A small image captioner, trained from scratch: encoder arch xception.
Rows from block 11 of the image encoder of a small image captioner, named by matrix and row number. Rows with one number belong to one channel. Each number is 50 + 15 x the weight over its row's rms, rounded and kept within 0 to 99. All counts start at 0.
After each channel's rows are labels from the 100 images, of 14848, where the channel reaches its highest value: "responds to" is what is common among them; "peak at" is the part of the image that holds the peak. Only what is clearly more common there than usual is listed. The data: made-up waving flags.
# convs1: first pointwise conv (encoder.blocks.11.convs.1.weight, 144x144x1x1), inputs 0-143
# convs3: second pointwise conv (encoder.blocks.11.convs.3.weight, 144x144x1x1, transposed), outputs 0-143

convs1.0:29 47 40 48 41 77 62 66 50 53 40 48 41 56 50 46 45 44 45 52 41 76 42 39 67 36 42 65 47 44 57 43 52 68 44 62 42 96 52 32 79 47 82 78 76 72 59 55 61 27 39 44 37 18 54 69 44 41 70 54 68 44 45 51 55 62 51 38 26 72 59 57 37 41 50 35 90 54 71 29 55 63 60 51 61 34 41 43 62 04 48 43 62 69 66 61 68 55 53 16 45 27 44 36 47 57 63 77 52 33 40 25 46 46 45 32 29 47 23 53 29 41 50 73 52 54 28 54 39 58 40 34 34 42 57 66 77 48 64 54 58 57 52 56
convs3.0:50 39 59 48 54 43 60 96 52 74 38 44 44 56 59 64 28 23 16 65 58 56 34 75 25 52 47 54 99 39 57 43 36 49 58 89 72 65 58 40 45 71 27 56 45 67 43 18 34 38 58 41 41 57 35 37 63 47 55 48 63 55 42 52 45 60 42 65 55 27 40 48 79 51 47 51 51 62 44 76 54 74 62 14 34 41 66 63 68 46 54 38 61 55 55 66 63 53 72 56 38 56 47 53 47 33 37 64 44 31 56 46 51 65 39 30 48 33 61 39 58 47 27 36 61 43 59 66 33 40 46 83 53 38 75 39 60 49 29 43 68 48 48 42
responds to: star
peak at: centre

convs1.102:45 38 71 58 56 32 60 70 54 40 77 63 56 58 48 48 34 53 47 44 53 55 43 84 50 21 26 61 23 54 48 49 51 72 61 43 57 52 64 67 55 58 45 42 29 54 61 60 57 43 44 53 45 38 51 38 84 29 68 20 17 65 62 43 57 28 44 60 29 24 38 36 35 44 39 52 80 64 67 18 53 55 51 79 64 54 50 78 40 41 57 58 58 42 27 21 61 43 29 31 44 50 45 50 50 41 42 50 64 25 59 46 54 43 30 77 41 46 58 51 72 44 49 30 19 35 32 35 79 33 31 47 35 67 46 50 51 79 23 63 44 57 47 72
convs3.102:16 60 51 46 40 35 45 49 39 42 49 47 41 59 45 23 41 43 51 50 43 41 51 49 28 55 64 52 60 47 23 25 34 44 34 45 35 50 30 46 45 54 56 45 48 11 52 52 54 19 62 66 47 77 40 32 31 70 43 84 45 42 60 22 49 52 50 60 76 47 47 31 42 51 47 41 59 35 18 43 73 52 93 47 21 52 22 47 47 56 57 29 45 54 66 33 62 57 29 54 33 44 55 53 22 66 58 14 51 37 57 57 41 31 41 46 20 54 55 50 59 82 42 30 60 45 67 49 66 58 19 41 21 45 48 22 50 70 43 64 47 35 44 48
responds to: circle
peak at: centre

convs1.134:45 27 36 53 61 15 44 65 39 70 61 25 44 35 70 28 26 49 61 59 31 61 40 46 58 56 44 56 39 37 77 59 79 45 35 33 33 47 71 62 52 45 48 66 40 61 44 64 53 27 29 68 39 39 23 76 54 44 62 50 57 57 70 46 62 58 38 25 53 56 47 33 46 35 68 42 74 47 52 36 43 43 39 25 58 63 43 09 37 59 66 49 59 68 53 48 48 56 19 35 56 29 29 70 34 84 58 23 30 41 59 26 32 56 41 32 23 66 68 44 31 52 57 36 50 54 60 43 74 45 74 49 41 43 67 43 47 32 78 35 64 48 56 51
convs3.134:43 52 49 42 48 13 36 36 45 62 88 52 33 46 20 54 53 35 56 41 47 16 43 38 57 61 45 34 76 43 51 46 29 62 36 49 64 66 72 52 44 66 62 44 58 91 86 42 38 43 76 70 62 65 58 83 62 53 59 71 53 66 70 44 53 50 62 41 67 56 69 60 70 47 51 83 56 59 65 69 54 39 53 62 40 20 45 71 49 35 26 43 63 47 61 38 37 51 44 26 65 41 27 61 43 29 64 28 60 58 59 70 39 56 37 35 74 58 49 49 44 64 31 45 72 66 36 55 63 41 43 37 30 67 55 73 38 60 33 52 43 36 54 64
responds to: flower
peak at: centre; bottom centre

convs1.110:38 83 56 27 41 23 35 44 57 55 43 41 67 50 40 43 57 72 53 48 39 64 47 30 63 16 27 66 27 67 57 48 58 52 25 76 42 55 57 59 44 64 30 45 34 62 36 34 33 60 48 61 57 49 53 50 65 49 33 44 42 45 35 45 42 31 20 74 81 56 60 62 52 40 55 53 54 50 63 58 50 80 47 47 60 71 50 74 60 34 09 60 39 58 55 64 59 63 16 48 77 49 53 72 49 60 47 57 86 40 51 39 64 47 40 75 50 28 49 62 43 31 46 65 62 33 53 61 52 33 32 67 47 49 38 59 69 76 28 49 48 34 35 09
convs3.110:50 60 37 40 57 42 51 77 16 28 35 36 48 61 51 38 30 31 52 43 46 84 69 23 41 43 67 79 49 58 63 64 43 31 56 46 32 47 51 42 66 49 42 82 48 52 58 62 40 30 51 82 31 57 71 58 56 33 56 29 28 32 27 51 45 44 37 83 41 33 55 56 38 68 17 54 62 42 40 73 37 57 27 83 39 50 39 42 32 54 69 37 42 59 35 58 40 48 26 61 64 40 48 78 60 62 53 37 74 28 69 57 66 48 61 61 82 82 56 46 64 57 44 61 40 30 77 45 59 60 53 54 43 52 60 51 63 39 61 45 67 63 59 35
responds to: diagonal band
peak at: bottom right

convs1.77:76 81 11 36 51 38 34 42 61 29 41 59 53 29 47 32 52 67 57 57 40 64 38 71 54 38 49 30 34 50 72 41 65 57 39 60 52 32 52 68 34 82 43 65 03 81 40 40 44 43 24 56 37 42 59 76 61 76 63 36 50 48 33 63 45 65 56 95 48 44 45 52 47 59 47 56 43 10 32 48 55 55 59 64 58 48 51 42 67 48 43 40 59 38 43 26 81 39 47 61 57 24 15 66 35 27 65 50 47 39 60 39 75 33 65 53 39 45 59 58 59 46 63 59 48 57 72 62 60 53 41 57 47 47 42 67 53 41 37 71 43 45 61 53
convs3.77:16 15 41 46 55 78 42 56 45 56 35 76 49 32 37 66 45 42 32 43 42 74 66 42 46 58 38 09 68 48 51 35 33 57 64 56 34 50 66 45 64 61 55 29 19 68 69 31 67 56 66 29 36 41 49 36 50 56 59 62 36 31 60 70 56 39 41 35 13 50 63 57 48 57 52 54 58 53 40 56 40 51 23 40 72 53 57 10 43 48 16 71 52 40 17 50 47 62 66 42 29 46 44 59 41 52 52 54 46 64 41 18 25 52 50 69 55 39 21 31 57 68 36 63 67 58 55 42 38 12 48 60 38 43 48 47 31 45 53 48 55 49 42 63
responds to: ring; gear; two vertical bands
peak at: centre

convs1.56:53 64 44 45 53 20 35 48 44 84 42 59 42 63 82 31 52 36 60 43 39 36 58 46 51 57 74 69 53 38 54 31 54 78 54 48 56 23 42 71 58 74 36 46 20 15 76 85 38 65 63 41 49 19 34 39 58 81 41 66 50 49 29 51 63 54 42 53 48 61 51 41 48 60 72 66 59 53 52 41 63 39 83 64 47 72 48 55 45 48 49 45 51 42 47 54 43 38 65 56 30 40 69 70 41 53 53 71 87 60 53 50 21 41 58 68 54 12 50 44 49 46 52 29 55 26 67 38 30 45 29 40 36 68 65 63 55 26 74 46 60 58 38 50
convs3.56:25 54 75 58 40 49 69 61 55 26 51 34 55 54 57 44 31 48 70 30 39 52 48 50 40 36 30 32 69 52 52 29 30 37 30 34 39 45 63 54 61 35 44 34 59 43 52 30 54 36 36 69 47 40 61 64 72 33 36 44 45 62 45 74 37 86 51 30 73 42 44 24 72 44 51 33 48 72 33 78 48 44 66 59 49 65 61 27 30 52 61 68 63 36 51 14 65 35 76 57 34 64 33 73 76 43 46 20 38 53 49 30 42 56 13 37 59 28 34 52 42 42 30 37 40 72 74 41 31 35 72 43 51 48 64 28 46 35 47 40 64 52 52 46
responds to: circle
peak at: centre; middle left

convs1.132:48 49 59 33 46 07 46 55 58 41 53 46 31 28 46 38 49 56 45 75 95 55 79 56 48 25 49 33 39 88 77 63 55 57 32 76 31 74 35 43 39 47 40 55 48 62 55 57 38 67 34 45 38 52 29 71 44 52 30 42 51 72 59 42 56 86 52 36 52 66 58 54 22 56 44 61 28 51 58 47 40 44 42 57 61 47 67 51 85 51 86 52 52 52 84 62 55 74 52 29 52 58 63 30 52 59 51 53 63 59 56 53 40 73 51 50 53 64 53 45 49 18 43 65 31 64 51 34 58 62 43 49 37 72 49 78 48 35 64 48 67 65 29 66
convs3.132:25 40 63 61 39 46 60 97 10 47 36 31 51 57 35 73 28 34 61 49 32 20 50 43 70 40 65 29 72 40 44 50 46 41 39 50 63 46 47 37 42 66 53 57 38 68 57 56 69 38 43 31 49 29 50 43 51 30 78 67 49 44 49 60 64 39 73 35 86 35 65 21 60 47 30 47 53 46 39 82 74 36 41 43 44 55 51 40 74 58 38 69 54 50 81 80 46 52 19 41 63 51 37 76 48 30 32 42 53 53 69 53 62 32 30 63 26 64 55 45 58 47 50 61 63 30 48 62 46 58 62 51 42 57 38 32 68 49 63 68 55 38 56 68
responds to: flower
peak at: centre

convs1.99:72 56 43 56 71 00 48 49 60 50 60 58 59 40 38 23 66 62 49 68 57 14 40 58 52 67 42 75 42 43 54 51 37 65 48 53 55 39 56 55 33 51 29 66 47 34 66 54 45 46 41 77 57 36 38 46 53 37 41 44 50 58 72 71 63 81 50 72 53 42 48 47 54 74 53 26 66 39 51 75 39 38 36 46 55 55 49 80 61 72 73 53 80 26 61 79 48 18 18 55 58 43 50 36 46 56 47 54 28 59 44 65 59 47 77 14 57 59 52 46 76 42 45 70 48 46 57 52 74 71 67 55 43 56 35 60 63 68 60 62 81 41 58 39
convs3.99:73 41 35 41 24 99 50 39 46 58 51 60 52 19 38 44 60 69 73 90 42 33 58 59 65 34 62 61 24 64 49 60 55 46 37 44 61 47 50 62 40 29 55 52 34 73 43 21 70 60 25 75 40 48 49 64 63 53 72 26 53 42 47 49 50 59 58 32 28 76 56 63 62 56 66 36 60 56 64 57 36 25 52 54 46 67 36 03 34 46 37 33 47 43 58 61 47 44 52 31 78 80 44 40 52 31 50 40 62 38 38 44 25 55 45 67 40 47 72 74 60 24 48 77 40 61 61 30 43 54 55 70 53 43 51 53 61 36 46 55 39 58 50 53
responds to: flower; green
peak at: centre

convs1.119:37 35 29 42 66 71 33 74 43 83 71 46 56 52 28 46 56 36 18 70 57 46 43 36 48 41 78 76 50 64 53 51 53 22 48 64 49 59 65 32 68 60 34 44 67 48 45 70 96 41 58 47 54 41 54 52 41 69 35 80 61 79 31 43 63 50 60 44 60 56 29 34 52 74 68 40 64 70 66 95 60 51 48 87 67 30 56 49 62 54 45 58 45 41 37 68 59 69 43 65 59 33 47 34 43 59 55 43 57 53 32 56 57 55 68 71 57 55 63 72 52 64 40 37 82 33 47 66 61 42 66 30 36 41 56 57 34 46 47 65 60 50 50 65
convs3.119:39 53 62 60 63 71 34 39 49 40 40 40 85 72 71 45 72 44 34 80 49 45 45 61 59 78 58 44 53 70 43 61 46 46 46 63 36 60 32 55 45 42 54 32 34 60 54 62 49 74 69 61 51 59 67 57 55 39 49 67 46 63 38 75 45 52 41 20 86 41 61 40 45 29 65 37 44 46 57 36 45 64 32 60 53 85 37 46 27 66 44 78 64 66 49 54 47 72 56 65 53 67 32 58 42 51 50 52 55 46 79 42 74 54 27 62 51 84 32 25 54 77 73 74 46 18 54 62 60 79 82 42 68 71 65 44 42 57 30 56 47 46 56 53
responds to: offset cross
peak at: centre; bottom centre

convs1.131:66 53 65 48 44 49 66 19 34 57 63 68 36 59 50 49 53 26 50 49 33 40 57 32 66 37 61 80 80 42 61 39 41 82 62 52 46 85 53 65 44 81 37 31 27 68 66 65 47 66 51 28 36 42 32 57 69 47 58 36 54 40 43 46 37 10 46 31 55 58 49 54 56 49 75 65 53 78 63 33 48 78 50 59 77 45 59 55 67 16 44 56 76 36 56 50 27 32 54 43 26 52 84 68 62 53 35 59 42 49 71 35 50 40 58 54 50 59 49 50 28 48 68 38 69 40 58 63 51 39 45 17 69 33 49 59 27 66 37 47 62 45 57 49
convs3.131:65 51 64 62 57 41 58 46 34 37 54 33 50 44 59 28 66 51 57 61 43 49 56 56 52 39 36 77 41 55 37 31 44 31 32 43 32 46 41 36 49 75 42 57 59 34 38 52 48 15 29 57 45 55 60 44 76 61 23 10 60 56 39 47 37 54 76 43 80 52 43 37 33 37 47 46 48 35 37 56 30 61 59 61 33 69 65 55 66 25 97 61 65 51 58 41 51 72 58 44 87 34 50 55 57 48 61 52 41 60 40 40 67 45 30 56 62 38 18 54 36 61 57 36 68 37 24 03 61 55 60 62 57 62 52 69 73 67 30 71 36 48 59 34
responds to: crescent; border
peak at: centre

convs1.108:71 52 31 36 54 41 32 37 32 42 57 51 47 37 53 47 42 73 28 50 77 42 61 69 63 65 21 12 51 37 43 46 62 44 55 52 42 25 47 74 69 61 32 50 65 54 40 49 45 50 34 56 48 64 62 55 52 63 29 76 31 33 50 48 50 59 42 67 29 41 60 38 48 33 47 75 24 45 48 61 37 26 54 51 28 46 79 44 49 59 61 62 60 34 56 74 22 35 37 38 37 15 57 75 50 48 55 73 61 44 38 25 83 89 74 58 50 40 47 56 33 59 53 78 50 21 47 84 53 46 46 52 75 57 58 52 37 58 59 52 31 62 40 58
convs3.108:75 32 37 42 60 77 87 30 47 50 36 64 52 19 30 63 35 53 52 50 61 57 66 31 08 53 58 33 41 22 54 54 52 49 40 43 48 44 32 64 49 53 24 73 50 74 83 52 44 60 73 51 35 45 53 81 49 37 67 47 66 25 62 52 51 59 40 34 19 44 73 57 42 42 54 28 31 49 51 36 65 61 72 58 76 45 67 64 49 59 31 46 85 14 43 60 29 37 64 66 62 51 64 50 65 59 41 33 39 44 48 50 45 57 66 46 43 41 66 46 41 60 51 30 44 44 26 52 40 55 43 39 27 63 66 62 42 46 26 70 53 42 53 68
responds to: star; plain field
peak at: centre

convs1.101:82 64 37 43 44 30 45 54 51 71 67 38 58 22 25 51 47 41 40 27 29 41 63 52 19 25 53 45 43 51 62 56 31 64 45 58 43 46 60 75 43 45 43 49 45 56 26 75 65 42 75 39 54 35 57 70 83 15 54 59 33 45 37 49 39 68 23 80 45 44 42 47 54 42 31 54 25 70 44 58 18 40 29 48 62 55 52 72 58 58 54 57 31 59 39 75 56 67 17 27 60 69 37 16 41 57 49 14 40 63 53 43 56 53 39 46 76 67 30 54 38 52 63 38 45 32 48 50 77 69 55 47 49 38 58 59 53 32 63 51 45 41 43 60
convs3.101:34 64 62 58 62 60 47 74 23 20 41 44 61 32 55 46 63 48 25 63 63 50 58 61 43 63 30 36 43 67 57 77 52 35 32 44 58 32 56 37 46 59 28 38 42 44 73 39 44 61 73 46 56 49 53 33 41 51 50 65 53 75 21 69 17 78 59 49 45 50 53 62 29 72 59 82 27 56 60 44 51 32 52 46 55 40 29 57 42 33 48 63 62 78 47 41 26 78 75 53 34 51 66 67 61 63 59 56 47 53 52 10 56 63 61 71 26 43 65 66 61 39 07 69 59 39 60 37 14 48 48 39 45 55 35 59 42 52 54 36 56 71 50 37
responds to: flower
peak at: centre

convs1.87:50 58 66 57 76 33 26 43 78 65 48 56 37 41 35 45 71 39 51 46 71 76 56 13 60 52 38 56 43 45 49 61 49 51 39 68 59 54 48 68 63 33 30 61 08 49 40 44 59 58 46 52 53 51 31 43 79 40 38 86 39 44 21 52 49 44 62 39 48 53 33 55 66 49 54 53 41 58 32 42 53 53 57 70 46 53 28 35 57 44 43 44 28 42 60 10 77 40 65 67 20 46 64 70 53 42 62 49 65 35 56 37 51 70 52 48 43 61 53 28 43 48 52 49 49 68 52 55 59 50 00 41 56 40 53 56 47 54 14 53 70 75 55 85
convs3.87:16 79 55 65 46 75 49 36 54 41 59 72 60 25 63 46 70 27 67 40 30 68 54 72 57 39 96 61 56 49 50 35 50 58 40 44 35 58 24 55 78 64 38 51 45 57 37 56 70 59 34 55 43 35 53 31 47 75 40 57 41 64 46 37 39 48 52 61 66 65 33 43 51 32 37 65 63 47 61 50 76 79 93 49 57 59 50 55 48 68 44 77 51 45 64 48 58 67 67 55 29 55 35 59 50 62 69 49 58 46 28 36 39 81 50 59 71 24 43 59 47 70 50 27 30 71 27 38 52 46 55 47 63 28 61 53 50 76 51 76 58 39 54 66
responds to: circle; three horizontal bands
peak at: centre

convs1.88:45 28 99 61 42 71 49 55 50 67 54 43 30 19 44 44 40 36 36 66 63 72 56 58 61 42 61 61 29 53 68 55 59 52 69 41 37 43 40 66 71 72 71 58 60 41 44 90 56 57 59 40 51 43 66 45 38 35 48 67 49 53 47 32 36 52 72 32 36 51 47 52 51 59 63 50 50 52 38 61 14 49 28 17 46 70 48 41 54 70 76 45 39 45 59 38 30 82 39 19 16 59 49 76 50 28 48 77 55 57 64 37 40 52 36 39 47 65 61 50 49 52 40 42 45 36 53 57 54 61 28 47 45 70 46 55 69 65 43 59 61 52 47 41
convs3.88:34 90 60 54 52 63 68 56 52 57 49 35 66 74 70 48 49 40 50 60 29 59 44 42 40 26 61 46 40 49 34 65 42 64 28 71 48 75 35 70 29 44 45 57 73 58 45 63 36 39 59 49 50 37 34 60 63 56 41 48 80 65 65 28 64 34 42 42 68 45 37 50 64 53 44 63 84 14 36 57 58 46 54 61 52 46 44 53 46 25 73 42 39 30 70 35 57 68 67 17 59 16 69 51 34 57 44 51 51 51 68 62 24 67 38 61 35 62 40 83 44 69 39 50 24 19 36 25 34 40 33 39 62 67 48 50 41 28 37 40 52 46 63 36
responds to: ring
peak at: centre

convs1.6:48 49 52 50 46 29 24 38 37 72 22 41 78 35 61 59 39 41 51 30 54 51 59 70 58 35 63 30 65 49 31 75 57 73 42 46 29 60 53 56 49 59 51 68 51 68 59 62 61 19 45 35 37 65 67 60 75 58 45 47 28 45 74 42 54 70 29 49 27 70 50 06 67 75 29 58 17 31 47 44 49 47 25 35 56 51 48 54 40 48 48 46 42 39 62 80 47 41 14 37 46 45 65 38 48 62 72 41 44 56 55 60 45 28 41 40 48 17 52 64 57 56 45 55 42 31 46 59 39 66 39 54 55 44 33 38 22 71 52 58 22 78 28 36
convs3.6:41 35 44 58 57 62 47 45 60 50 59 26 36 53 49 52 46 50 25 35 59 40 52 73 59 61 28 45 45 36 43 25 63 12 34 68 25 25 46 49 58 53 57 54 58 48 54 61 42 65 78 59 65 64 72 72 44 42 57 47 44 51 45 56 52 50 68 43 57 45 49 73 63 23 43 74 31 47 51 47 45 26 47 70 60 36 77 49 41 50 48 41 69 60 57 48 44 65 31 68 59 46 52 63 66 12 64 36 76 44 43 77 58 47 59 32 86 16 33 72 55 35 53 46 53 53 46 37 42 37 50 81 71 47 99 36 15 62 43 63 56 55 66 54
responds to: flower
peak at: centre

convs1.27:50 50 37 63 37 49 53 75 71 74 69 98 18 70 30 45 49 63 38 59 60 73 57 00 48 35 42 58 33 43 43 49 49 66 75 67 75 69 48 65 64 32 41 66 42 42 55 43 56 32 57 41 29 49 61 41 53 37 69 34 43 56 54 24 47 49 52 70 31 32 53 49 42 45 66 61 45 26 73 52 38 71 46 42 40 68 40 47 60 54 49 48 56 33 66 42 52 60 45 54 62 56 57 78 72 50 51 40 19 67 52 69 26 60 78 59 47 76 72 48 48 44 46 67 75 44 51 69 55 39 36 55 46 38 38 44 54 48 50 71 56 64 70 73
convs3.27:51 39 56 52 43 46 55 54 53 73 60 79 46 55 55 48 77 50 18 84 26 55 72 68 58 41 39 53 50 65 39 30 43 34 51 52 67 70 40 73 28 22 65 46 48 53 60 55 23 62 64 49 62 36 56 55 58 69 53 16 27 45 74 45 68 60 54 46 61 68 72 43 38 62 33 49 69 54 57 45 46 52 50 45 65 52 23 39 83 50 69 42 74 63 52 35 30 71 71 32 22 53 61 58 52 53 45 56 74 65 39 53 63 50 43 52 38 42 77 44 37 50 44 39 55 23 53 70 58 56 46 54 53 46 29 75 15 56 60 28 17 45 85 36
responds to: offset cross; upright cross
peak at: middle right

convs1.143:48 23 88 34 55 64 49 45 55 34 65 62 55 17 47 49 54 55 54 43 56 73 48 63 40 35 27 48 62 50 29 46 38 39 59 66 41 30 48 54 62 67 65 38 48 50 65 57 54 54 75 49 38 51 72 88 99 41 52 29 41 40 62 70 52 48 64 62 78 45 64 47 55 58 52 55 60 56 48 70 35 55 54 79 46 59 38 58 64 63 42 35 37 57 49 25 55 51 49 18 53 46 50 39 56 30 58 15 42 57 48 35 53 43 57 46 43 00 58 50 52 40 54 44 04 25 58 44 47 36 68 43 62 41 52 57 53 53 52 59 44 50 58 34
convs3.143:32 83 45 68 51 49 41 56 56 15 50 48 35 44 47 61 39 28 46 74 69 65 66 60 57 47 48 32 38 48 69 38 40 60 42 44 69 27 61 46 54 20 24 59 69 40 46 27 47 32 54 41 50 46 45 60 62 28 34 54 62 64 37 47 30 76 44 40 55 46 34 54 36 70 58 46 57 90 64 71 38 50 29 67 47 45 65 25 33 88 44 35 46 53 59 39 47 45 37 39 40 24 53 28 63 69 53 49 57 61 60 52 65 80 51 58 31 70 45 15 43 57 35 28 36 62 47 42 31 41 47 58 96 66 61 69 48 38 71 60 46 56 53 66
responds to: crescent
peak at: centre

convs1.62:49 34 49 37 33 65 49 43 47 49 44 47 61 20 41 42 64 52 96 58 59 82 40 54 35 17 57 40 42 80 34 36 47 29 37 62 42 38 33 39 49 71 62 46 24 70 43 19 47 54 43 66 54 41 62 42 53 62 83 57 61 53 41 01 50 45 47 47 52 47 55 41 56 49 76 22 60 57 39 35 55 33 66 83 68 39 42 65 70 72 67 55 67 55 60 22 30 48 58 46 41 38 42 56 54 57 27 65 42 55 34 56 66 35 70 47 55 39 55 50 48 52 56 56 47 35 74 51 54 42 41 67 66 31 36 37 43 50 76 62 38 83 52 77
convs3.62:41 24 60 61 30 62 55 63 55 67 49 51 21 57 75 78 37 24 48 32 46 55 60 49 48 54 59 17 70 60 69 56 52 32 42 59 51 57 45 20 44 87 29 56 43 46 77 59 63 40 56 58 65 52 43 47 54 52 35 63 38 39 35 36 42 09 99 31 65 45 47 49 71 54 59 54 55 26 51 21 42 30 50 53 45 20 40 33 72 26 46 29 54 63 35 58 46 58 42 48 58 60 33 51 48 50 47 68 24 79 35 57 59 37 54 61 50 74 54 59 61 47 53 56 35 22 40 78 33 45 64 47 49 56 43 70 57 60 69 57 38 48 54 56
responds to: crescent; red
peak at: centre

convs1.103:58 59 56 50 37 69 65 29 42 45 58 66 47 52 55 64 56 25 67 48 54 47 21 70 43 64 53 51 52 58 51 60 40 60 57 56 44 61 52 51 33 55 74 51 61 43 62 56 26 67 79 28 54 46 51 37 64 68 63 58 50 52 61 61 64 59 44 99 61 49 23 53 64 63 86 68 79 47 47 65 53 58 48 28 82 45 66 53 94 32 50 44 43 49 62 65 43 44 45 63 60 62 47 60 47 68 72 44 70 18 47 19 39 48 47 36 62 46 30 54 00 37 45 31 36 51 54 67 43 49 67 71 25 56 57 49 41 57 55 46 51 62 25 56
convs3.103:50 36 45 39 43 53 65 71 35 27 62 74 46 56 41 45 31 61 42 36 49 48 36 37 67 50 18 36 59 43 39 41 36 47 21 47 47 32 43 29 55 66 17 38 43 38 37 48 36 59 41 37 49 35 43 59 46 68 59 45 59 68 61 79 70 49 73 21 33 44 25 29 73 50 39 28 45 72 40 52 57 35 54 58 54 59 47 37 37 71 44 81 46 44 26 30 37 50 15 56 07 59 23 51 34 30 36 41 47 54 43 41 19 33 36 30 73 70 58 59 68 22 41 65 26 62 57 57 42 54 31 41 59 64 29 46 57 67 48 46 50 56 34 59
responds to: star
peak at: centre

convs1.136:24 52 62 51 35 29 65 57 24 43 26 43 38 71 35 62 72 49 38 54 56 40 39 03 51 52 52 49 42 41 32 33 36 72 63 60 53 20 61 73 70 40 49 67 53 47 71 41 48 52 84 35 47 56 73 49 52 38 39 51 65 30 51 47 34 59 26 53 53 76 60 62 37 40 59 52 57 24 52 52 46 91 75 41 40 25 54 67 57 62 39 50 52 37 64 62 49 47 42 71 65 06 40 44 28 50 48 52 62 47 43 34 46 32 59 39 59 73 48 57 39 23 51 71 43 25 53 66 38 21 64 52 37 55 44 36 71 38 73 67 49 57 66 50
convs3.136:49 55 42 42 61 76 61 70 55 43 49 56 50 29 27 63 58 59 41 47 43 58 50 64 81 45 41 34 30 45 71 22 53 52 34 45 49 53 60 65 78 55 35 45 50 34 42 55 49 47 38 47 51 77 41 72 68 73 34 62 49 44 32 30 68 61 45 37 53 53 28 49 21 49 61 44 29 59 42 18 36 59 60 57 50 65 18 40 50 31 58 43 75 53 30 64 39 54 37 43 30 51 43 60 26 00 35 33 42 69 40 39 31 23 45 66 65 68 55 46 41 52 36 45 62 36 60 44 62 43 13 64 65 48 76 16 55 35 43 25 33 60 70 43
responds to: offset cross
peak at: middle right

convs1.70:46 74 23 55 57 61 65 46 47 26 79 50 37 37 58 23 47 52 56 39 54 68 50 44 48 70 37 42 64 33 49 64 53 76 93 35 41 58 53 58 56 74 65 57 45 12 36 44 22 47 62 43 51 58 48 63 60 47 49 61 50 44 72 28 64 57 36 34 69 43 35 64 41 42 51 54 47 62 49 61 55 62 35 55 51 59 70 39 75 38 49 57 31 62 47 34 56 57 99 79 47 73 42 15 57 59 64 34 45 42 49 42 70 54 44 44 50 71 64 24 35 39 46 59 50 45 57 47 31 43 33 53 29 57 69 60 32 51 79 54 39 42 45 72
convs3.70:50 31 44 37 57 52 31 58 46 74 26 65 57 72 39 59 72 41 36 49 54 54 67 59 49 65 42 76 44 71 64 38 71 62 20 39 42 31 61 06 55 50 39 85 42 60 40 18 43 26 55 39 45 59 53 55 20 42 45 58 75 63 57 70 32 58 48 52 78 28 53 32 56 46 68 46 47 52 52 56 50 47 41 55 25 44 47 56 49 58 42 55 45 37 51 36 36 26 49 71 64 44 46 55 66 46 67 62 46 53 61 56 47 63 45 08 25 34 40 45 79 47 67 68 43 46 34 48 43 36 51 91 68 74 47 53 44 54 61 75 20 38 72 34
responds to: flower
peak at: centre